{
  "model": "audio frame classifier",
  "dataset": "drum patterns on synthesised drum kits",
  "train_examples": 26041,
  "noise_aug": 0.002,
  "time_shift_ms": 100,
  "n_mels": 80,
  "hop_length": 160,
  "input": "log_mel",
  "spec_augment": false,
  "win_length": 512,
  "num_classes": 13,
  "output_stride": 2,
  "arch": "mobilenet_v2",
  "norm": "batchnorm",
  "activation": "relu6",
  "depths": [2, 2, 3, 2],
  "kernel_size": 5,
  "stem": "single",
  "expansion": 4,
  "widths": [128, 192, 288, 432],
  "init": "kaiming_normal",
  "residual_init": "none",
  "optimizer": "soap",
  "beta2": 0.999,
  "lr": 0.0026,
  "beta1": 0.9,
  "shampoo_beta": 0.95,
  "eps": 1e-08,
  "precondition_frequency": 10,
  "max_precond_dim": 1536,
  "merge_dims": true,
  "one_sided": false,
  "adamw_lr_other_params": 0.0013,
  "grad_clip": 1.0,
  "steps": 7000,
  "batch_size": 128,
  "epochs": 34.4,
  "lr_schedule": "wsd_sqrt",
  "decay_fraction": 0.4,
  "final_lr_fraction": 0.01,
  "warmup_steps": 140,
  "weight_decay": 0.1,
  "adamw_weight_decay_other_params": 0.01
}
Rows from block 2, named by matrix and row number. Each number is 128 + 32 x the weight over its row's rms, rounded and kept within 0 to 255. All counts start at 0. Numbers have three digits each. After the name is the row's rms in percent of the matrix's.
# convs2: project pointwise conv (model.blocks.2.convs.2.weight, 192x512x1), inputs 430-511
convs2.19 098:152163102144100147067133091095128105133104131121111049092127074127065147095134118143129042139174121145113122129135061157128110097128090100198139057093166104116065113122111127079135145114103124138114082175124079109163119107103119107128120091208157
convs2.20 105:130160168110161094149116151127171180123105068096138167144104100155126157107151160136170068153125124124101109092128084110106110139122098043132159136165176089127097149086032169198145184122152148124112137141103081134102121169105157161129175049100158
convs2.21 099:179184156093111151114061146146092136127091169068147125173123116094172142101115143109086146115152106117081153100147161139093094174074136162131126152170138094086113157132150143121163129175070112153071122154169141121117111084155160097097100120103118
convs2.22 098:126158145136096089188097168189110145155147132167144087095096105147108086143125133151124127116104116116137090077108147116167172093135135116142124074125152135117154071116139112135159122120158151091179091118116070134119120159131094127127154112158074
convs2.23 097:118095174189111119142087133109181133150140154130056179121055126106204101165134131148106149148130116114207044117094114136133161123108125163158108159075126149100085158164204128126113136133134157172145167126143175147128142109131096130125130173115159
convs2.24 101:144088084147087125118144110096104158158119160133135178106147180139113170166086106072159152172158094101122135109155146136106111133124126084159144114158137163168040111124102081142108114139139114163108146111116097093136124166091110130093131089151087
convs2.25 096:143123116161083115113073167101098120117126119122046143117122181122124099194145114109147178085144115187082059133140085186094139197129061192115149139209123178177124135133100141159237128106146138104108139190121116113070130153131161117107153175148190
convs2.26 099:151159170066138108101151130117149144111110165094161092159179092165117117130108177122121198101092123138097087108096090178146209139116118097126182095129163178117160183127133106132133138152164143084075175177165165138103188147142142160094189104121154
convs2.27 100:092170109098160130118159119076117192112086129104130171051075104141161111165097142131168077161097134096113165073134093142100144120167133152108102117143086064129135161147120067142081110148147076100123151127135124130116112111133161159120156102127139
convs2.28 104:112075106126115174060177148138099169145070127111058176106130137146094113159130094138066093142126155173154147076118129121135164143132084141090087131124172197112116125166076095140102115146123143161141133152161159132140079122164099162096138118196101
convs2.29 103:174083165170084113099146144086115160185104172096125124127112146170115159109087132094163147143093139111139095126090121136131159157089103079161101105136193043185146090106062107154165121128054139067077140082127190090123150091122104187149141107188126
convs2.30 098:130163102128117124136135133141149182100127149128170187139130096135167089088102191171078155108156099098100132130069150058124155123107126138169144154099127127172088185110123166121205125111122111074090137100127071062111108124141107186155128169118106
convs2.31 101:154162135159127134131144118170100101193142121103107141128135129181135135116104151039130115121158134143078118091109130149093040105110117124140116079108186140165169163092161198100123137118150184131152138126141080189085151098131168075187127109134150
convs2.32 099:146145136136099124110144094058174179190146128142180115102065158160154106152064119139157094131090132076141184146125107099169126174119113117117176105133147117133141147129157070085124122135148116114203154147123135131099123127142151073151153157130042
convs2.33 097:150118142101094150137083160047166130058073168158183077153093096108104122084197106125113086083123082146145154097138120117113073126139169185109091103162088131112124086144128251130143133102156079112165130126120174145116142087161065169145152131159167
convs2.34 097:134094139180120157081116119133065183163142100164113189171123132147162172105116071109135157141141119191146147132118119108135175166127087163143166087142109135161144114137158092147141111166157157154192124103145188129083060144124124134189107134145151
convs2.35 102:146054138186053070116155135160126085138148102161146125104098085124105132093090192116126176103166141110078116113173153147120133147094155161139082151122138100097104124049139122117124146131081163130130089119137193131152137170128157064105145093156142
convs2.36 097:156143164160122081217129164099159107153175120170118138090131104160091159139103082067071102102141117136114135096116129161134134064120132099113197150150130123164133135170148171141139063129143080139157166149121131073114190162123125145126105121134078
convs2.37 100:114142094088176163104154131151149104135164085136086087119140174138110172114141084125097160192073123178133101126159111169112154117140127141122121169204137155062151159142101116107139061067158085109170123166110168094185054117149173166159152143108141
convs2.38 105:156098140075132141097136143096093174163121106139178068187090145131184133182159209135108140072101132132094119113137134148139129127196106101158138122156134155133199111122070129124047132205090135089197122075185150194094117179106062092124107147149088
convs2.39 096:144122155081135128124146117094133168133159173159109182089121134209098116148083155146195145180158119142102168107141139105098091112117093201196139087074174095137124097129105156110089089108153075196207164181159120112074159077114063129151077150147092
convs2.40 103:116158109117101122109109141094129070155134098216122095108099129142122143128165116150128081160173134129190131170143131145140161112111179094121107143101129154102192106103151119119120160100136132108110127124161163131139177139163142166183162126195092
convs2.41 108:138168125124105124204174134145137133189155122126116139175137162121119137115165148194144190124154106054139105088157129105154089097126189222096086159127128158124130130127145160149113146146118129136086087170101147105145113120109092139137147085152106
convs2.42 103:080106114150127104140109197165134144082099103167195106116162131115058108117144103090116121164180125131077158099140150091078079102118090121111103104146155077141125205164081127125111168158074131136103130164099140174140131136100120166086101119122057
convs2.43 104:159156139124147150083135197114164155118137150190121024150156159182151178176077142139115069156127117173126103201124062158107112106044087144125131157176144107155122056091063126113111120124106103150093147159119178122097242103118089113142106115106110
convs2.44 099:048092109119116134163114095099136104228123088114136143131102030090188164064115177131159142117124170158096162122131080131099150092084109150191134127088138101145184181194107158131130120134133143065091061087147105138127134115087157153099134108102218
convs2.45 102:068075135173120156078067136164092101162115145155160109142169140136067190132112100148123034134122154151124102224124115162151089098085114114095103146112106075127115126108104122104107114070104116109130104152127109188120169120131132161125085119150074
convs2.46 097:121104116154158139127105127140075151158174125073124117132182151068095163122130120117149116123157128116117129152115112132141153101097131103134120105068099101113138120109131140111160130042190136145109088146125053097162153147118202163160151188146091
convs2.47 100:147114068166131179133117119109138122138122069115130100124108110112054110086109124150078116179153073157193112136111064132111145158152104162103117182197145156134092146137059134134133167110144139141033137130136089096152108128128104124167112072113160
convs2.48 097:188163162165146188135170182110087157130126080119189140128145134119120168078087095160092190091125115198146087119124178075126143132102145169140129105161167100100140114149113158114165084143100181105066188183137204161127150224150179124107131097138112
convs2.49 096:211113096158142143107117096124153131149083096106091132083097112091148106172095140134117140131122178138134108131113141089099160138097137104094135120176101161144155116084119147057081048155153091113148107186125120123091098169134108113115127101124160
convs2.50 102:109143114097166094115124128098105155087123153120095130129140136111093121115148109147119153137128119193165130156101155133109143113168134180176106100136134103147095061079189143150162153188164081122098169128151082057115128088137174080084158114158129
convs2.51 099:139116127214154111169096094128116161095126082142199071121121155115090156130145090133140084148112164108077105083107135191165127133118135088123149123188157150149118108159134166146109118063161186096198115125089161129086106144090098132086132120159167
convs2.52 095:116078082149116174121064120094103164142144111146143098183127143143141098187153112159117135184136135169214096083123124138141114146128123124171117145145143165095159163124135134127183179147150138109046090166161096131137151170121117103097161075142115
convs2.53 100:145127166153137162094176174148135097112174183134114166082129120073106136155106137108127071087190176152130090068179112101156056169122139134114153159134170178126164102102174035114135154211135160153090113136144160183146097075143107154120124119134075
convs2.54 098:135154132118157155159155137107115102199073098162179125145091150096139098135180184144118127087121154190117082098153099112136177093141138131132114145124129124169164143119096093148131138083097149150097165144148084112138160138183195152169169150126054
convs2.55 097:122097113138169085091080109163076143137124139152143133136195105131129133180203160165139188126122138096134132139096122147149163109180134061061115133080168120184122193155137124110118122134123050151112113135094081042144111098114105120127195139125101
convs2.56 104:075109191125104139142104126113128139170080132135110033132115166152156117123168107138168124174047127131131182131125136119135128101102108135180116108169133169163104075118126137130142164149123160101167045117102151097136115104149088097087124088168111
convs2.57 101:173164094232141102080104058144121214154110160166067112176155154127100093156088095103150104099157155127117123114163127115141090115168138100160116120127133179158170121124138126105152166113100150163072102093197142120136090134165100117084136125109110
convs2.58 097:171087132090100165152094128081077161132128133194147093126128158181129142136069127116093147118110118153050151124190120096150142083119135113128148077119166128108140100171174160095132101119137161135116179060120139102137191127162136147148159136116164
convs2.59 103:165147151168189124129123148161115125133099121137124172153201165093156199158122110094136151138085141172141181154095167112111116108136108107091096124159163095104079103121112174087098074169142161090093142106115174085142133151156180133107111141115136
convs2.60 100:135136095087173177108140138117169152094120133180186194151154148123098154187098118124103125121131085148153197105148091116103163149133255141127156096101091118110134098173113113129198071118146103107136129148119086140122113143130162168132132087080120
convs2.61 099:111113037134193073141133126143171149115106188139130118130118107136120127079167140088097184119107085087133116133172154152114081125162143113153108076155182159132113153103147170132093164141130160119173112097171089078098161110134079110082126092070129
convs2.62 106:142100133137121113129175123090126164116133095135115088111139092087146129165160142152126135141188127132139105131138173136147128184141176144109120072084115114083115157107139150189095182082088153146093135121098129149140156128079118204118145129117120
convs2.63 093:158154117101110092145063134119146031101140110134164150100157132117093068077075125086109131144169121107102150149159116119167116114128130184055130072092136144131128070112136168097136147132131138120131200186159086118144138141068154139139144185104131
convs2.64 100:161081102135135141142148109091137178131142195132160091093141117158112108154139148083135164008116136103144084076162035167153094096095124176160128098133097164183085078144162124101185092129163157141092136120114175123132166102207107132139092174135072
convs2.65 101:154108120184105165205127124148077152107125148148067069147141141140141112165039138151104117125114132090170147136154127133148209102167157154166136161101109119071147118099169129143120068096151094166152160113133121060117145150122079140129155169158131
convs2.66 101:055098177206121127134147212113120122154136114087188155153157161112115127095110089133115180100099127130110158151126108156104128102097133255159143119154110130157110150101169124144105112176163107149164109153130145181068109088163136074147199125131147
convs2.67 100:117138110176113154128146125131118112152128108172105184077098130171178111220091143089113191151094114095121093099172181186120078108143147083125138118061110138154098157104086123149155130072067139082160113133114140105137088174156145141142096114162122
convs2.68 106:177132138146141099161152103156144129146097100078087066161150114121090121095110175136177107106101087146129089078060152058119125102145108097159068128097102088147049165042127100118116136067119117101121147163130145155120141119113122132082141149146186
convs2.69 102:108115113159139188084164182139161135130116141155162110099095127168136126130126130157127112195146096076120108158112168078113102093063071124106121143067143096116121133135129143140135114060133122124133148098174149161186107128143122180048096043082109
convs2.70 102:120152083121170096088161118161151161192105094153080138094125111101152154082154191089080100210117171130086099099119061189133160078133149112104115115142089074112105154104155127149153138110078141139141123158146133120173094106065120132122148126073175
convs2.71 098:144134100066109097118140155163177152195120080176088134133131132109116163140094096085169134087135152111131119140163161148098109093143087117124113116131116098118107155118130122152130158092118116172110085082162139176158136119110165096119149088129147
convs2.72 100:103179090172172166088153162106117121077181176091153106103149113116181130093163167156056112091106121138141128175076088123083117157184177109102133078111127131180092132084102144102169104107146163175117098129125154146098119132152145089158125109180186
convs2.73 105:123136126070124110141113069150114131174117182203130100135140130184155178133123092119176120083146083094118104172135147124112157100166149141138123156169145157094168114122153111127166128091102103126120095157137137144143102077093116087145162049094106
convs2.74 099:069114111177158212132169154114097080098139103085172128135109140161156129123082132173123107158157149113084103133137179108083189120150109133146075165180112175138168158121182107097094168159136119123159133122126172106117058130128158151089118118139059
convs2.75 099:165181138172148156113115081109125085102117122145068166177195104139111152128113159072118085183098074153093138174193087157111190147131136135135133163075122138116150047139159158114124127153140114083059165126135113106067081116151110188060192129100137
convs2.76 103:086140124183102111109170140168134123144118098092170151116148101153100142163103177115142098147172133036153082144111165068138095114178119125102166073136173158095169164186140169182079100130154077092107113140138107074123131182121161097197122123159125
convs2.77 098:114150121114117122128085168111141109189131106128101060147138099137131106056123142080131155111190169103116139134168107090174129150141180111130081166120118158180128093095191126130123121172131092117126133120135141117079137138115199147116101173090144
convs2.78 098:154106201117192098101148133124156110122156191080146150166167134130084140110109160097107134163163109113077062182119099130156133175153150137140103079173157103147074110104114205159125113158112130093165157130084053088135100105127123135137155157079127
convs2.79 101:129099151137102115138159140142155195126099119180134172103099089103135156140104133120124192121119150115177100146079124083124173068051112099138163155029110166101134119168143151153109091140151106095143134142109145117126085153164129135134136135151147
convs2.80 099:176102101101155147136130140100139103144136155128086093136151123062158108092049159154095114112167149148160169195111106121094164183132138108126091142025202082074155154165080073090121169131143151143107120128158101117087158158170121145166116095124157
convs2.81 101:154120153123128137194151154070141132145152139120125119103109149185141114099149096135111129075101105094154068163098138113071126132077091213104182123112165082082105176094107114149091144139178162126104112100157125118137170103161190094103203163095118
convs2.82 101:106116147075091108110116110158107103118132143069149112123088169096065069116115084093156123120217127132065120087112104132110176138100139153053167141140105123110152119140070130105033131123121122111109182137145173090111171088142166057122104126148119
convs2.83 100:154102137101185093099157114148090066202110159072135116068185120105104150112139085148093162108105139057073119091136150131043179095090145125134158176040110180137133121113137102150138155106103179152115127143126086100103121119120094178133117111168182
convs2.84 099:144072134136096150103062099104186152184113094056135151107157127147101128165190142126101119185104114122133154103117120134096130133055169141086116130179096174206111064106111118161107115115158155104117105090127127125120101146124127135111112150146147
convs2.85 103:176143115147169168167163158107148102095118092145130112123098092108153125102119175103144087133152122167091097168138095163149114084149117142111147082168165171118090144176151130089162139210143154151129075165075075085152116102146113082176096122096133
convs2.86 100:102106095130123130076087134124129082153124140121133106096124181088109073193120106150080128129125149117093132094136145104101083140114105143107112209100142113133142178147124066158114110138074108150133153125194154099124103138079116120095134133168128
convs2.87 099:119141095158066117156109130109116147176139106065141121185106142159095112159162113118105132116108157156126128191202095139123151066135140136143108133120135089124116093161150102126158115143191111175129144097131119133103102117131040169096138132136120
convs2.88 098:128159179119119130112130172123141078124109149115131148155120127146150141108154131153102056122117145190059143156105159113107171128144142098104150130043213146124161185099010120152113133147145190093190140091128143110102106127163128107119147095154115
convs2.89 100:130129131131107135137129100149110094053129079104161061165111148197137116089112129063089088123145141167115119155167184112115132115176168120182130092136090127110152085107152055148097164106051115141147175199141141132137061039116098110103153132132138
convs2.90 098:177178087103144102155191087158108116074148157128151094132157175113151137092170157072089149080132138149235157148110095084159158225112157175109108143056131093127141123095174082103128191173128125128103115106088162085165091095067059063161107106079141
convs2.91 096:157034144097087062132100158077170108134122157117102104133067142090138152071226116150104110134162135134153159137140096167100107173130128168167110165120145167096165085128106096071143118109109091143100108191080101176109083153100179107086099112087149
convs2.92 096:124133113127114148089114127067137130102118121173140175145092128131194135135165112156123113118141113099162152117118168140175123200147130140127196115110141188186095137068082125094153114111159136117120139143117125081110114176111119150120142130165100
convs2.93 102:125147133101208098125143152133056115098120113117095130150145139090060113129088132120152094164077162096110118096143084130107109108067113202116152186120128155127140161121155156074113039178144072176174121131084148097058097187076115106172138150109152
convs2.94 094:064105153115220133123120149101149114146133131151114120061106133102189134135096162098124061060140116200146100096157085132091129198126147166099131093092126086102138166156127172084158106183126119189144120128119074080072095106148179170155137174092133
convs2.95 099:099109125078115157160145135054099140086116098110141116112127093173103155156125134079156089130160123161155172138175127083177142137131096110143076104154141170083111126198144155151119121150182145109112140152155098158137170126125102177131078182097071
convs2.96 099:168114132140127142153139094125168123150091119102082174157134163098084142133038133148153151103162127113171122048069099102141098077113115108106109058111125126125151117098162146134125059197112104108191091168133080176156047187116167149114107142133195
convs2.97 100:121091102176144136073155121130151179170130059173099107128110058067144084090064123168153110138098115142123070104118056112166118123123134063153121136106142141075133070149093064145188167142122153155129158086126147098162093102175111157161107075160177
convs2.98 101:096090178124127141184125133105136112140148079058188102108130177115153143196128181130131133102150124065089083166129153122145103086152126142123218109130156144149142152208122077107137172152172071124103114123077185104161091164162102071076142117132134
convs2.99 104:147136181158140108074113140122106101138095134132133132155123172124138099097160151102173168097140164156135114094085187110142181079118105130164136088115139119141139101094145058131135088118099100135143123180146189140141115136076091133112109088124136
convs2.100 102:159125143087169109114098191129158150141157143064128154109100085130110072158164135192165166039129121121103092144123155169129151085077127202150160146124120096107149135113160163173162121140165117153115177145133118062194139193058090147146155088139093
convs2.101 107:134114166147085142136095146143139083150091101084113104119123134095050156123091106121112111115149144080091156188135088158106091133142117163129120105169123160155178140116081114136149125135172159128168118127159120142133198135113128141153088193048197
convs2.102 096:114100133138111179125150155083087130165116065117122154176164182117101133133142145097184095131160111198103116129115114153158167160093097143134151109153134070159127247183152107126180117130089156119151107140120100112146141125084125134117040086084182
convs2.103 109:153128156118092127139106075144128163146098046078187068120128088113163100200103146109113117117141167141099126113147095152124140154167071163113079148126091126132142129085111142114172090125102090157073114171142109082119148192055219137151098137131108
convs2.104 098:115114165126128126128108149115129104173126078098161153117070198145129057150139140119132146152086154109104165135111146174189085150138151103125190132121143146124082110075170150145122154109127143123116135185149143198100152131197124105106136135130204
convs2.105 097:135131145058132143158165115082098135155174139135138085106201137117145184106106117148129071148092137144161113081152170131170179145066154115113130117120141125093112164169137117129133138177091095105153134094145098160169156101129091116213097175102106
convs2.106 103:141079144116072141137111075115112145110065149143132092134148150137157127144097160068063138151101090135145158147150157149122054111147154188093128135174072198073157105144102127114117129050113116117160120163154131108099109111124096168102119074092122
convs2.107 103:117102155140103116119147134077155144148176113145131113125139087151123111134196097095147176133147167075074170167161070155186086131162110161175161133129134114179111094081133146163186133118106113158086105113091120115181110114099158111174142141169093
convs2.108 097:129163143162172072100054188172127154149069151078133106110160125121119117143167108086142100153116122158184119130149098085120134186136120143058148160144107142109158158147144145132157159126163044157118093085153137184165188143139146150102101130169150
convs2.109 098:116084127106186134111076134174101107133141137120121132157097130165109118137130113082145116111138122084102179118099057161143133183095144118103103080151193104152168156124135128171158092159158193132158149127152139097165114108161138136125085207160152
convs2.110 102:138129160156101198152078109114101126133110135100094119052132106136110167161107191139149072200101101142140074084147108064132141148155072141143161076130093085121175083102135144107153081140153133110128187104158135093097091093156114125128154178097128
convs2.111 101:103126107145098081166089107141153164139131176172150214125120127124036127132130168110168154123169111130089200098093141172121145087135108136171096081150099104159118123116108168088086142103114198132138134143074104143161131122125153158113124167111101
convs2.112 103:138083152107137120165160144133117100049154130095148092141141131121146150095138161101160118188112100130110096147184116164102155091151153157139153113161120109107146113131151103149209156085119096116092103075116136147096136086147105136110144051121103
convs2.113 104:090071103078141089129166121140138155178167125187050140073102084113149137141125146131122052093113128157121098178101162095108147137172118138162187067128127152163067164127150054166150155163132094128185119130084090099078154122126153197145149135065111
convs2.114 102:141074070053139157151098094093134106099128108076139134132157181107119111121203155103144096146153139078174162170161127140106065168107194109133147135103105090121130112175163175095144093144080129136053186117108108107150181081125072151091127162113125
convs2.115 101:158085077141092165158167137110106125180190161175127111151088071129119151085096109186178165107133118106096123090147074083097143197149080086150095122148131156184054204140109134168128125034138139097181171111172178128062172171143120150121100083024116
convs2.116 101:127097185145167166191135077127219104160124156133179105108121153111134131108149142128198114133130141147224078160166099128151062108133219138155118116151104115153169142136102123151169110138143145148093120169121164145090107117082100122063151103102078
convs2.117 098:096101074098092125130142129139137120134135101127107156135099122197080119087033111172091120123102143131136108113101181102160093114140179187120114164085177049157160132151089149161084111160097185156162127159130183136204135108162138132120194146144073
convs2.118 095:146137118125098096099159125125119098139134061136101124125091141113125152173146165081132127160120179104144083114100118096129127150140077131130165150146149125099172097127088100119141187072147120202159099115079131094102133152141144139119110120102207
convs2.119 095:095137092161127130113145064109103173107138200147075103129175147108078170201183095140123086181124147126078110146146120141133086122133101082086152133195117095084142078107148177136074102144118112179085117200134189127098119125113145152148115189145131
convs2.120 096:092097169108172119106168118161180133095115130113172123120112100180156167149136090102159113125149151124113190117106158143135100147142161110112110187124084116145136147151165156076090135181085096108167125124143060183098110051078094153128141094139103
convs2.121 099:161132202121100076140141109094094120181109144107120122121087091092147111128158114161136148141145169098196098156158085146149120118137073120170127156202143086135149085176143169115133089116153121163171183121127134158133151132160168128120147058130104
convs2.122 101:081124173132104072145100174109073151093116111184126143079154121173115144127113065130133112163134122153085100130147178183125113140128144089142156127100125170103108137111108137220078121107199126173076133170092104129161108103120164167137196145179149
convs2.123 104:102143096116190120117093136109186145072108141097146150111151096206135154173149137112121164187119155062147125093145146136151123071112118160155135109141195108133135110148180119131138067130118179121082077170076025162073126076153135145112130127103154
convs2.124 100:080128060124146126160145125161152155124172074111114140141174097113127160090094079118122093113128121167167117057163136156121109132104158026213134147139135135131186116137075137113123114138151083162130135125111105125138068112111148066102119091138162
convs2.125 100:131101156145118143165100130089130089145132141166137179136154121149164150158116080138147072180126155137084145115114129107119133114085141125164091139119150132152098097164088196122135102161181103079166080062126118122153142139143111141116108113106128
convs2.126 101:143154102130061156097143145146093173149184109137141094159123158104142143209132104118132155133124154073124119148134145099149049123151160081087150114102122162180132109081146079154092192147146098088136145189156081150126169159143141115109090120094110
convs2.127 104:165102106121103087131191178131172088095148101117139124130127116144112078084139149145108058196137131127122109084092072142157107076097154199085120116102079126115118171159087113128154151162122136140087106104087102159112097139159154132121130161103123
convs2.128 095:085161124139123142165184114086144115122175172081165117175140119103146134147145156129102146120158169157042144150137140146087131180159172137122205114089094132101063136167167116083120110154122121108143155132089134074149155144057138151087133125119068
convs2.129 094:129149123125070109165108111110063136140122119133124144091091161150196112080153112156116108107067081156141150147093185142134072166128161176081089092117103104056169168160145109103160089101092108139133135130153186127129119148103143104104096168127134
convs2.130 097:118115141106173114138152110148139129149128134163060166101123149113105171147116113116121172156157112124087089125089098137153097172125160138118145116154152134137145120177143095097207165132211111087045163153171146126136067146111147170114124130103150
convs2.131 101:113110153112134089125157143105179137083089137144110108119136135112120139123086153114132136155151115148105090207128201137111133161152128092121098157154130147112165067133127153026161120080113118110140037108142136134154116152165162101136149127133070
convs2.132 099:117140122104114135101135130143158043138179131135149141143069137160163126120195102184105132157120138118117068103102144168159102087099171113084169163163149113131136146145138137166149147088176169125129117127093129122177116126160116173145030112125103
convs2.133 098:170085137147105106135131093145133098143103087131101058100101128147168117160130163070107079146129119147135088084117131115110123145158148061119132175125112081150113140136185068143128139167127174084099140136074132191204136097137090146133137154165155
convs2.134 094:120148112138109176095110099110111181154162119117122134150101140102112145095092099140137109117159106158072119131144149137184148176170166175160119085100160119112148082137085111141087104184163132152133137085102127091096125139119146107160144073128097
convs2.135 101:128161145144082140049171126115141171135170125113131127155061134165166144095148159109157134117116139126101185138136114103121194155148134090123114118156108170140162109112136092102143166151118108072188144100139114140080162158140188143097151089159134
convs2.136 101:122149139108151104166081130144107105134108167121141128105173132047150109083119131110095156057105117067172094048126167171098144156123061159120124118148143117067125085127128135120128146126129145159120184149114168117096137079162151127102092163112189
convs2.137 100:131164120136136166099144104105138142089111085096139138106157108167170118106184172123125108121071142142105174069167136070144157129142109135145146139113096119169136095176110135085091128074086120107160060142172203128150152116149124098125141089123148
convs2.138 095:127081120087148098071179157143131138176124134116148139087174118116092143110136156123079203220120185123147139172126133159092101114114184130085189125130146149111078159132136111133146136115064182103062117164095123082101129090123167108124087118157134
convs2.139 101:148155111142166167105156115190150101177121148144101170147128118064160196150100163162167085107113086086170146141147138141136143103102134083146126105143148111125167130115119128106138136135072164155145153091137151149097164127133099099100117133165136
convs2.140 100:154095158126108091154110130135141136079081041110118112113165094120129109181118134148103091062117079137164098116090162184122120093139134153100117144142191114195037137145094118178112132128105063092191127104164120119118171117068144136121121137105212
convs2.141 104:134117159093118186160153140131105106112077177125123130156149101142069166094131133136098101143124137139173129161135090126093122160066118133163145179124111130166076082155200071113164139144177121205191115124140122109129091114067130142115036137126116
convs2.142 098:148098098095161087120131098132134171116131146133190138175117120046128098147198087168131099130139177164175101118140098162109117127185127102089129141125088165147130099111183159155130101158067094175149150136040133149160124147139155132131138098089082
convs2.143 106:095108121163119113103161117109153101089159115106130121119186103105154156162131105133126092118160127142094203174201165157181117082099143143111114166148053146100119203080085125130086159177107154121129134128157108171190103103154146142046146113085162
convs2.144 101:156112128162145091132088098165096123165129107068117156127109115211135222147161118156151122176102175151143103080166125076157131160158175139153067081112057128153090115164139155082142086132091119118148149102111083124121152103117170140140123093094116
convs2.145 104:146199119108109155154142109166076112071168131134157141085135104144158178113135115173110193099175085087073145161116137134131131144096094147159143131124169167096141152124047147178081139101111094122191187090119146158111101116113145122112087140110162
convs2.146 102:123126081123115104117184077192130131112147124111075103138155075126129088094081231088147118119146160192107137213063092122065118126147122180092107115111078182150135095124113104110103095170089098102107133064080162107155100152140124149128091183131128
convs2.147 093:122132125083160194134144183135126146123151092146058115133188160112152125129141126117120129137136129157163108087138089154171160058121118142118094073134122122111076172082126156169125162108117198132080142088100097128118117123148140143122091148144176
convs2.148 095:161121202171181129196170124112155099138116127185130109133138070120146153136155102151121109086131160131068080122132172182108151126067104174127123143082169143106107103095117137147083100041120197105086133110124100115155167135145126167157136110130168
convs2.149 099:148100114096166135165110140141143173133138089128157166117103102143119169142132184123143147192106164064130180137116089118153120115108121134192120093151204141127147124140106056150160137120120146152175117096146104128120121159134203122153153115059133
convs2.150 099:141155085163151112124090168167145151169166075103143135078180152114156145158103134098128131115213089156136127154094119151103129098142114100137113142149103155117130140133127090188069098069119135148104142084172118093131147070116116129123126091166129
convs2.151 100:122145115117154037142100164138074125122131126151135106171167116156114094157176180135114144101150100113195086124109136124129093121121116198158137185102139123123126205113146124093160148151168159145182089083156129133191117062115053170083163141071129
convs2.152 099:103112123111156196132149124123073165179143158166133200081132104136121168110175113110108092092142219111139133112160110103141093169136164133139134106110153143149180188139168107170131135057114108140156117130064151135146113176129126142145095107105127
convs2.153 104:126099074173104136171158117198201139071145183144162075141150099150185158174126092135119123103134091117207102046067163144094181116153097109092129128119105156127110183119086167154158112052107142110186114145068124151078172116132122151058122138129089
convs2.154 098:073134103162151076119126130140142082121097131095156129146098088074104150175110164102161149143130157165097074160154129095143116145164132143152169135122129120149148154154100135156124076187079139126148122090119148180137084177159126151170079136105157
convs2.155 095:113140113116147123148192107097092081133086150117183142127147101173102127098107112130119173141149100153105090175130156177186197153172125103143139159133140117117111097091123108123074115083100128076099133105060117147130118101063133172155106135112186
convs2.156 099:190127069124092118135148145188126101162097133107106113147103084085141125067106193092100141096128126113196210136155179136078107165118118112090148130200134110100122161086152134199171146102136145109144086129110194074176125067111113109136112190100145
convs2.157 103:145132119173145106173116187130182081088125130097193145079124138094121220131116126170174116156077190123149111156161149097085112133109137134100131059149113092146142157050119122164171151202124171054143099127098103106064113095166160115119149156119118
convs2.158 098:118089120066123100142119087145156182124160112156179165088080129130133178110152149135132130112093133164126095104095148154175060115083130114110108098126102096098087102128157192128140135182155172152128086149128148121130066114141113143094154080139145
convs2.159 104:122181144136133125149125076109108081093132092226164156128123120085158137153105115141130132091128117111108093128070135119103103152176115079099092135096165153120125081161145087138110150168094091157164152113123139105147117055129128134158123164123208
convs2.160 097:153164156115217143171128141082119135096186141140131056048103127129158114119149088138125101174115160149085193142212181108147077133169176110141099163126171143140170158161069161157125120071133100090083128105132126154068127162086124091127096211116098
convs2.161 101:157051158128116147070082125104107169068168173115138201113106121093096118108125121166122135077128114152178065052082146129109122118104091120126114146146205127128151130171187169138118132160173157138179127103127059117093144097151171117138091130150121
convs2.162 099:065156150150112102153158053097096117141130074132131107145119102123178169163188132121135118121104098150131094143168129086137076153110104173149161143134099108114095138097114140201150143051162162090199136152157140134130101142124159114152053125103126
convs2.163 103:114113035113148106112127096145107139150079111112119128079127133103115104091105115134124145091092145107129050148129087179088155126173149108114111094112140152128128103142102128143107121078090138119193138170076164153108156155139064153102099052124132
convs2.164 101:186095149133109128177133139158068124140097095105104131189130115108136127063068119079143117150111104122066096109171152136138116118180132182098104059111164083158146106168125115062149116123154107162131150137121079077138099098101132107136154149082095
convs2.165 104:113087116146110145127155086125177151164072101147122124161109153137089132115159106090108186191119116157069081082171144129129114098126139089162091100107148134146137118171174116131139129121124168156115146100142123126134130156140059161164047135141170
convs2.166 097:126121152127164159170176102144103068099090092126094127159074092122174131114103097119115087167140132185128118134168148178165106149100129133111172167078139083107103104048108145113097145077108144170175139120159159149154120183158141136130151111154150
convs2.167 103:152126127106112157080094105117087114133100117094059081139150111165124107075122109080094145137138104099140139183119089135098151102152143152164121133110160131154082146107182125119111120076129176104101146145089118087120130138156151128133094141143105
convs2.168 100:144126112126094103089182123107156145075071103154124146116152133120181102119103098204155168085174068134138084190160099092144126072091055066119122131108141181106089091194135134084102160025138151133170113143147087133102150128108143127136157054132125
convs2.169 105:162114126175104148143159144149073175159134127131091107125134187143099144119190130095118128076147165190137145103150115125143167152123143121095118142050158152134066140141159096151165146207116136117124157181032140110162113092150164142119094201111121
convs2.170 098:162143186146134123073149117139116180091157141171135145132150123153086132068161153127120152148079092134147191161098165133165165191114105093175116158179161168153135184114099177097165148071185144180079138062140121120131142074121179166151103112140143
convs2.171 097:130116055200110152143174119136067128095115169194150162095142095150138134151090122157112103137108124133129091140114113157123123123125123140160123124139077115152072174133084172111154119081201107121109094120156109136124080131144167054131110088128074